Weights of a small self-supervised image encoder.
Model: 2.75M parameters, arch efficientnet, norm batchnorm, activation relu6, depths [2, 2, 6, 2], widths [32, 56, 96, 168].
Training: muon at rate 0.0034, 3800 steps, batches of 128.
Data: trained on streak pictures of flow and ridge fields, 195000 training examples, 2.5 epochs.
Rows from block 8, named by matrix and row number. Rows with one number belong to one channel. Each number is 128 + 24 x the weight over its row's rms, rounded and kept within 0 to 255. All counts start at 0. After the name is the row's rms in percent of the matrix's.
# convs0: expand pointwise conv (model.blocks.8.convs.0.weight, 576x96x1x1), inputs 0-95
# convs1: depthwise 5x5 conv (model.blocks.8.convs.1.weight, 576x1x5x5, trained with AdamW), a 5x5 kernel
# convs2: project pointwise conv (model.blocks.8.convs.2.weight, 96x576x1x1, transposed), outputs 0-95
convs0.59 114 [160 171  99 138 116 129 171 103 154  99 140 117 121 124 122 128 146  95 137 103 139  95 112 119 108 138 128 128  98 130 143 150 103  97  97 141 107 125 128 112 159 132 126 109 156 133 119  74  91 118 130 167 108 137 117 147 186  91 172  92 117 137  97 100 105  92 108 159 128 110 106 125 133 142 116 113 146 160 101  84 128 117 110 175 105 136 146 135 158  92 112 126 134 131  64 135]
convs1.59 097 [135 115 107 131 123 164  95  95 123 151 173 115  79 112 165 148 101  95 105 150 121 136 135 132 124]
convs2.59 108 [ 96 132 159 133 112 140 110 117 126 143 154 142 129 144  64  89  83  84 114 188 115 135 156 122 183 152 139 159  96 115 123 129 124 144 119 131 114 150 110 103 122 164 141 117  86  97 103 117 163 101 143 109 139 116 160 152 158 124  86  98 136 118 147 121 121 133 135 146 131 107 107 163 127 147 123 147 113 136 129 116 115 109  95 102 121  97 153  76 135 155 162  99  95 106 117 120]
convs0.60 097 [150 103 146 122 117 130 141 136  81 159 115 131 151 133 145 157 105 110 118 143 156  72 121  90 164 121 118  96 114 121  82 114 136 137 149 108 127 132 105 133 142  78 157 109 176 124  79 143 132 115 120 126 108 120 145 113 122 103 160 128 127 104 108 165 188 113 106 132 144 134 102 147 106 116 131  61 125 114 130 134 147  91 121 170 117 128 118 156 163 119  98 129 175 159 124 142]
convs1.60 092 [149 108 110 123 147 160 133 123  93 169 159 131 132 110 167 117 108 130 104 146 130  94  86  89 113]
convs2.60 107 [ 83 119  90 135 166  79 149 125 137 139 101 109  82 145 165 119 126 115 141 125  71 123 111 128 128 110 133 192 145 138 120 109  60 138 133 121 140 128 134 105 124 138 150 103 135 136 134 109 123 160 139 111 134 107 128 129 121  65 144 105 137 179 127 113 121 113  99 133 149  97 140  96 153 131 105 138 104 142 121 121 117  61 138 133 135 137  91 102 102 137 138 152  90 128 149 144]
convs0.61 106 [159 103 119 121 129 141 133 133 149 114 133 141 116 202 169 106 144 137 158 125 182 133 123 146  89 105 150  69 115 121 122 182 149 122 117 139 136 128  99 187  98 132  99 177 106  97 129 130 121 135 148 126 125 118 144  73 125 129 132 144 123 134 142 118 130 134 115 110  97 167 155  95 138 136 133  93 138 111 144 147 109 133 112 154 101 152 152 121 112 104 148 177 161 121 118 112]
convs1.61 095 [154 127  77 100 149 158 134  76 113 159 146 132 100 135 162 142 126 101 114 140 128 128  97 105 133]
convs2.61 125 [109 146 122 101 143 144 124 118  75 108 160 147 116 109 139 175  99 130 124 128 148 122 115 135 115 149 125 165  94 168 121 139 122 146 121 158 121 123 121 139 123 120 110 135 138 159 149 167 157 110 150 110 115 135 125 165 144  82 146  97 142  96 143  96 121  72 179 114  78  50 127 138 117 122 130 138 136 164 155 149 157 127 107 142 114 105  88 113 122 114  89 107 136 139 103 147]
convs0.62 127 [120 160 153 150 164 159 155 134 127 124 155 154 106 123 100 133  82 117 115  95 129 160 119 151 141  87 117 138 135 162 114 114 110 153 132 134 167 117 125 127  93 144 144 121 147  71 134 160 149 136 109 122 163 135  96 119 135 108 162 122  88 121 110  82  97 111 163 131  92 106 105 127 128 144 140 140 167 185 123 139 161 145 170 146 152 156 126 145 116  76 116  99 141 112 125 101]
convs1.62 095 [162 119  91 136 154 181 133 105 152 173 143 128 105 126 166 141 137 101 143 141 143 109  98 122 133]
convs2.62 183 [136 106 106 124 105  95 137 133  96 173 102  89 110 136 147 152 160 107 112 131 128 128 145 105 125 136 114 125 135  81 128 125 129  96  61 123 121  97 103  98 125 132 140 105 123 135 105  99 141 117 125 128 144 104 101  93 139 133 101 199 143 132 106 140 151 164 114 129 155 124 174 131  95 137 117 103 122 148 121 159  72 162  93 116 154 104 135 128  72 114 115 110 155 131 126 163]
convs0.63 111 [109 129 115 155 172  95 124 160 137 123 133 113 176  97 115 131 123 134 123 133 123 131 157 145 101 125 117  99 112 156 118 148 156  90 115 110 123 153 118 102 181 107 111 145 107 139 113 140 137 177 132 141  95 136 126 141 111 120 151 122 108 103 144  89 131 120 159  85 132 113 192  98  89 134 112  69 147 169 143 130 146 125 129 155 159 106 136 130  71 139 116 109 124  85 102 107]
convs1.63 113 [129 107 102 112 134 103 123 125 125 113 134 142 147 122 117 121 177 206 155 127 131 155 149 157 120]
convs2.63 105 [132  99 162  76 131 160 101  94  94 148 117 111  98 134 137 127 148 119 187 130 170 143 124 129 142  73 156 148 103 115  80 101 151 151 137 178 106  96 142 141 121 166 123 154 168 121 119 153 123 108 113 136 179 130 122 153 154 137  89 130 112 124 111 142 101 132 127 131 165 161 107 126 104 127 111 142 118 131 184 101 136 165 133 128 108 142 103 144 147 125 144 151 138 140 145 119]
convs0.65 122 [122  68 127  93 117 150 166 171  93 140 122 127 141 112 132 136 158 143  75 130 123 115 130 119 139 185 123 132 125 138 125 144 121 152 152 127 143 148 130 152 147 137 101  83 143 111  88 126 133 153 125 181 153 122 117  79 142 135  99 118  78 115  97 121 159 100 114 135 173 132 147 145  99 107 161 132 125 158 111 131 125  99 162  86  95 133  84 149 138 122 121 152 143 133 133 161]
convs1.65 106 [127 144 179 135 132 162 159 198 160 150 146 153 148 137 136 140 125 130 137 141 109 119 106 126 131]
convs2.65 127 [158 139 138 138 132 177  83 111 102 120 163 117 134 151 144 122 159 153 130 137 116 117 149 128  86 105 136 127 136 119 139 128  93 107 100 153  94  97 127 108 142  94 147  96 113 107 115 149 161 133 143 135 113 125 149 165 149  60  97 112 152 138 158 109 145 143 152 163  87 102  88  81 150 122 128 130 122  90 141  81 130 134 129 147 145 179 116 126  81 150 139 148 150 133 125 119]
convs0.66 106 [113  54 122 147 149 119  81 123 148 111 119 118 110  82 116 123 148 129  92 101 156 141 147 170 142 193 127 136  89 162 123 122 130 156 139 135  97 158 115 137 150 124 128 108 122 121 105 133 144 112 116 152  96 120 159 153 103 131 122 133 148 143  93 165 105 120 107 131 150 149 150 139 182 164 139 120 123 130 172  81 117 124 104 143 168 126  95 114 113  87 144 143 132 117 134 145]
convs1.66 087 [120 156 166 152 118  92 127 180 160 105 107 160 168 120  91 101 135 123 112 122 122 137 138 132 119]
convs2.66 107 [121  88 134 129 142 159 180 172 132 122  93 122 125 118 115 135  78 127 118  79 128  97 116 106 130 120 137 101 156 116 158 136 123 144 163 168 124 119 101  90 128 160 142 141 152 134 160 103 152 111 120 119 140 120 118 149 164 160 113 112  95 148 199 106 129 133  82 109 132 147 139 122 113 150 146 139 148 149 127 135  79 109 151 108 130 142 167  99 146 140  75 131 106 118 119 100]
convs0.67 109 [155 136 167 132 141 142 132 157 171 168 133 111  96 161 134 122 107 131 127 134 125 108 172 112 105 137 161 170 149  61 112 121  88 167 130 112 152 137 119 137  90 139 139 141 124  88 134 103 137 104 143 149 130  99 105 160 123 136 109 113 185 152 134 114 136 153 109 161 115 153  79 140 130 108 108 107 161  91 149 101 121 148 136 155 119 109 141 109 151 111 112 114 179 107 128 114]
convs1.67 091 [114 125  97 115 153 118 124 136 114 122  96 140 179 120 101 105 133 166 125  74 105 120 155 148  99]
convs2.67 102 [ 68 141 155 150 140 166 133 119 156 131 116 165 108 116  96 163 119 105 129 176 135 102 124 136 161 100 124 147 141 172  88  93 129 137 104 147 119 165 130 111 174 121 139 149 113 116 136 130 123 114 144 140 126 177 142 142 120 100 148 127 154 126 116 118 141 155 113 158 148  86 144 114  81 145 141 122  96 135 112 108 157 175 138 140 132 118  92 107 122 130 185 101 155 142 157  94]
convs0.68 083 [139 135 121  94 106 164 139 154 115  72 110 144 136 147  82 147 183 110 126 128 115 130 124 123 122 102 122 134 119 119 157 129 128  94 129  96 133 102 199 158  97  52 146 148 128 127 122 113 157 134 110 117 138  98 139 110 119 132 121 164 128 138  98 148 126 108 126 125 159 131 135 114 129 123 119 148 154 131 131 121 144  89 115 157 176 171 122 123 160 141  84 163 137 133  94 170]
convs1.68 097 [136 112 144 133 137 141 127 128 131 142 161 189 184 169 160 126 143 143 105 119 126 116 103 124 100]
convs2.68 069 [122 103 153 145  85 122 123 116 165 106 117 165 124 147 163 109 144 126 141 173 154 108 119 111 129 168 125  81  93  95  95 139 151 178 124 108 111 144 113 135 142 130  87 131 158 123 134 113 129 114 138 136 168  80  92  93 138 112 137 128 100 118 168 142 116  98 101 161 122 103 116 146 119 145  97 110 144 147 167 148 110 159 145 116  73 138 113 121 107 140 128 155 134 135 142  73]
convs0.69 136 [ 93 124 147 146 115 138 180 138 184 156  75 128 134 142 154 153 143  91 102 104 153 128 114 137  89 129 150 150 126 118 122 133 142 117 129 165 114 133 119 155 111 105 133 137 175 129 163 175 132 118 137 150 120 155 113 115 164 131 134 134 142 115 136  95 128  94 177 151  92 115 134 139 140 159 139 136 119 138 144 118 109 171 124 153 187 157 137 102 122 128 162  88 162 102 169 137]
convs1.69 095 [120 145 172 146 118 121 138 123 140 130 119  97 114 121  90 119 160 178 173 121 108 156 157 157 123]
convs2.69 156 [ 90 115 107  75 125 118 145 131 107 127 160 137 184 162 142 123 133 146 126 112 131 119 115 155 130 110 111 126 105 125 135 136 101  89 112 137 146 157 138 171 102 153 158 126  97  91 145 111 141  99 173 124 135 119 130 141 148 121 116 158 137 119 113 104 166 105 122 111 150 176 113  77 124  98 140 132 141  94 140  97 161 131  95  93  70 170 117 139 127 153  88 164 117 128 109 106]
convs0.70 089 [120 130 122 179 135 116  98 118 125 137 130 105 140 147  94 108 131 150 127 110  94 121 118 158 131 140 120  88 112 157 140 129 160 113 165 172 159 128 129 128 154 167 125 105 103 141 171 118 122 132 118 131 132 100  96 126  79 164 128 140 118 128 153 130 113 133  88 152 143 107  76 156 165 204  87 135 157  81 110 125 116 152 100 109 161 120 121 136 104 134 123 137 152 124  98  99]
convs1.70 107 [117 102 111 130 116 137 105  91 106 128 109 124  99 115 137 109 116 148 163 135 114 130 174 193 107]
convs2.70 076 [114 169 159 142 137 123 175 152 130 153 126 135 122 126  92 162 139 140 112 123 141 156 116 147 114  99 152 109 119 131  72 172 148 135  96 124 146 112 132  80 122  98 167 118  99 107  97 154 131 105 125 107 113 162 137 108 131 114 108 152 115 144 111 130 123 146 187 111  94 109  79 145 138  79 124 133 106 126 130 161 105 101 161  91 116 137 161  83 119 145 151 104 105 124 158 133]
convs0.71 075 [149 141 125 132 132 130 137 107 125 140 141 136 179 131 121 153 140 157 154 162 133 122 132  89 124 131  99 172 109 135 137 166 137  96 159 180 156  99  85 115 135 108 148 126 121 106  53 115 144  92 159 133 102 124 104 141 145 122 101 105 158 126 181 138 123 115 142  82 165 115 131 147 112  98 145 166 163 124 132 112 132 124 139 114 141 127 110 178 158 129  92 149 134 116 130 165]
convs1.71 096 [106  95 107  86 104 129 158 146 135 146 141 151 133 119 143  93 115 123 130 129  76  95 125  95  94]
convs2.71 057 [130 137 100 130 102 157 161 116 146 113 130 133 103 153  93 146 127 130 142  97 134 123 115  71 132  91 119  92 127 130 110 150 125 104 165 137  76  94  83  90  80 135 169 121 141  72 156 157 116 110 145 129 109 151 143 157  99 152 125 137 153 150 152 116 142 112 161 130 145 104 129  99 151  90 117 118 178 116 100 133  85 143 116 146 156 144 114 140 144 148  94  99 136 120 122 121]
convs0.72 067 [139 128 118 117 154 154 134 149 139 137 168 119 108 144 104 126 136 123 140 155 136 130 124  96 139 162 157 129 129 129 136 104 140 118 122 125  86 104  91 121 133 176 131 125 139 122 135 124 142 124 108 132 123 125 115 215  72 117 156 155 103 190 140 153 161 101  71 127 181 115 126 113 138 105 120 121 124 153 103 124 102 125 139 132  66 140 161 138  90 109 114 110 104 160 128 119]
convs1.72 110 [138 128  72  74  85 149 115 108  78 109 153 126 135 118 118 147 128 132 116 125 123 143 144 144 149]
convs2.72 058 [135  90 129 107 140  93 149 103  93 100  83 139 112 134  85 132 182 131 120 108 116 126 123 147 125 164 115 141 119 125 124 126 122 169 144  82 169 130 141 131 124 149 146 147  79 133 119 150 122  96 153 102 104  86 157 162 129  95 117  87 131 136 108 108 112 127  71 154 150 152 134  92 150 144 140 117 102 140 124 145  58 141 147 138 128 165 127 117 136 135  90 134 142 111 118 144]
convs0.73 066 [125 170 113 167 123 146 126 119 126 109 149 154 103 125 128 101 149 121 115 127  71 130 139 152 143 104 168 120 117 113  93 128 119  93 130 110 110 139 119 114 129 140 143 110 119 127  97  87  89 120 163 110  95 104 147  96 100 135 100 120  81 155  87 120 173 141 130 136 131 139 148 167  94 138 130 112  94 115 144 110 164 167 146 118 100 129 118 170 102 115 158 111  79 132  74 148]
convs1.73 121 [142 106 113 133 140 112 101  84 125 143 115  80  96 122 140 109 106  74  96 123 114 116 103 102 123]
convs2.73 066 [ 86 114 130 168 122 170 115 139 112 130 174 148 130 106 149 158 109 149 110 152  92 139 136 140 172 130 139 168 118 163 128 123 107 144 130  54 115 109 126 147 122 135 108 133  79 114  86 100 137 133 132 100 149  84 113 101 124 131 140 157 147 154 100 126 123 151 126 162 105 103 125 123 114 119 149 137 118 134 174 137 187 115 160 120 117 129 129 185 107 123  93 142 106 120 111 126]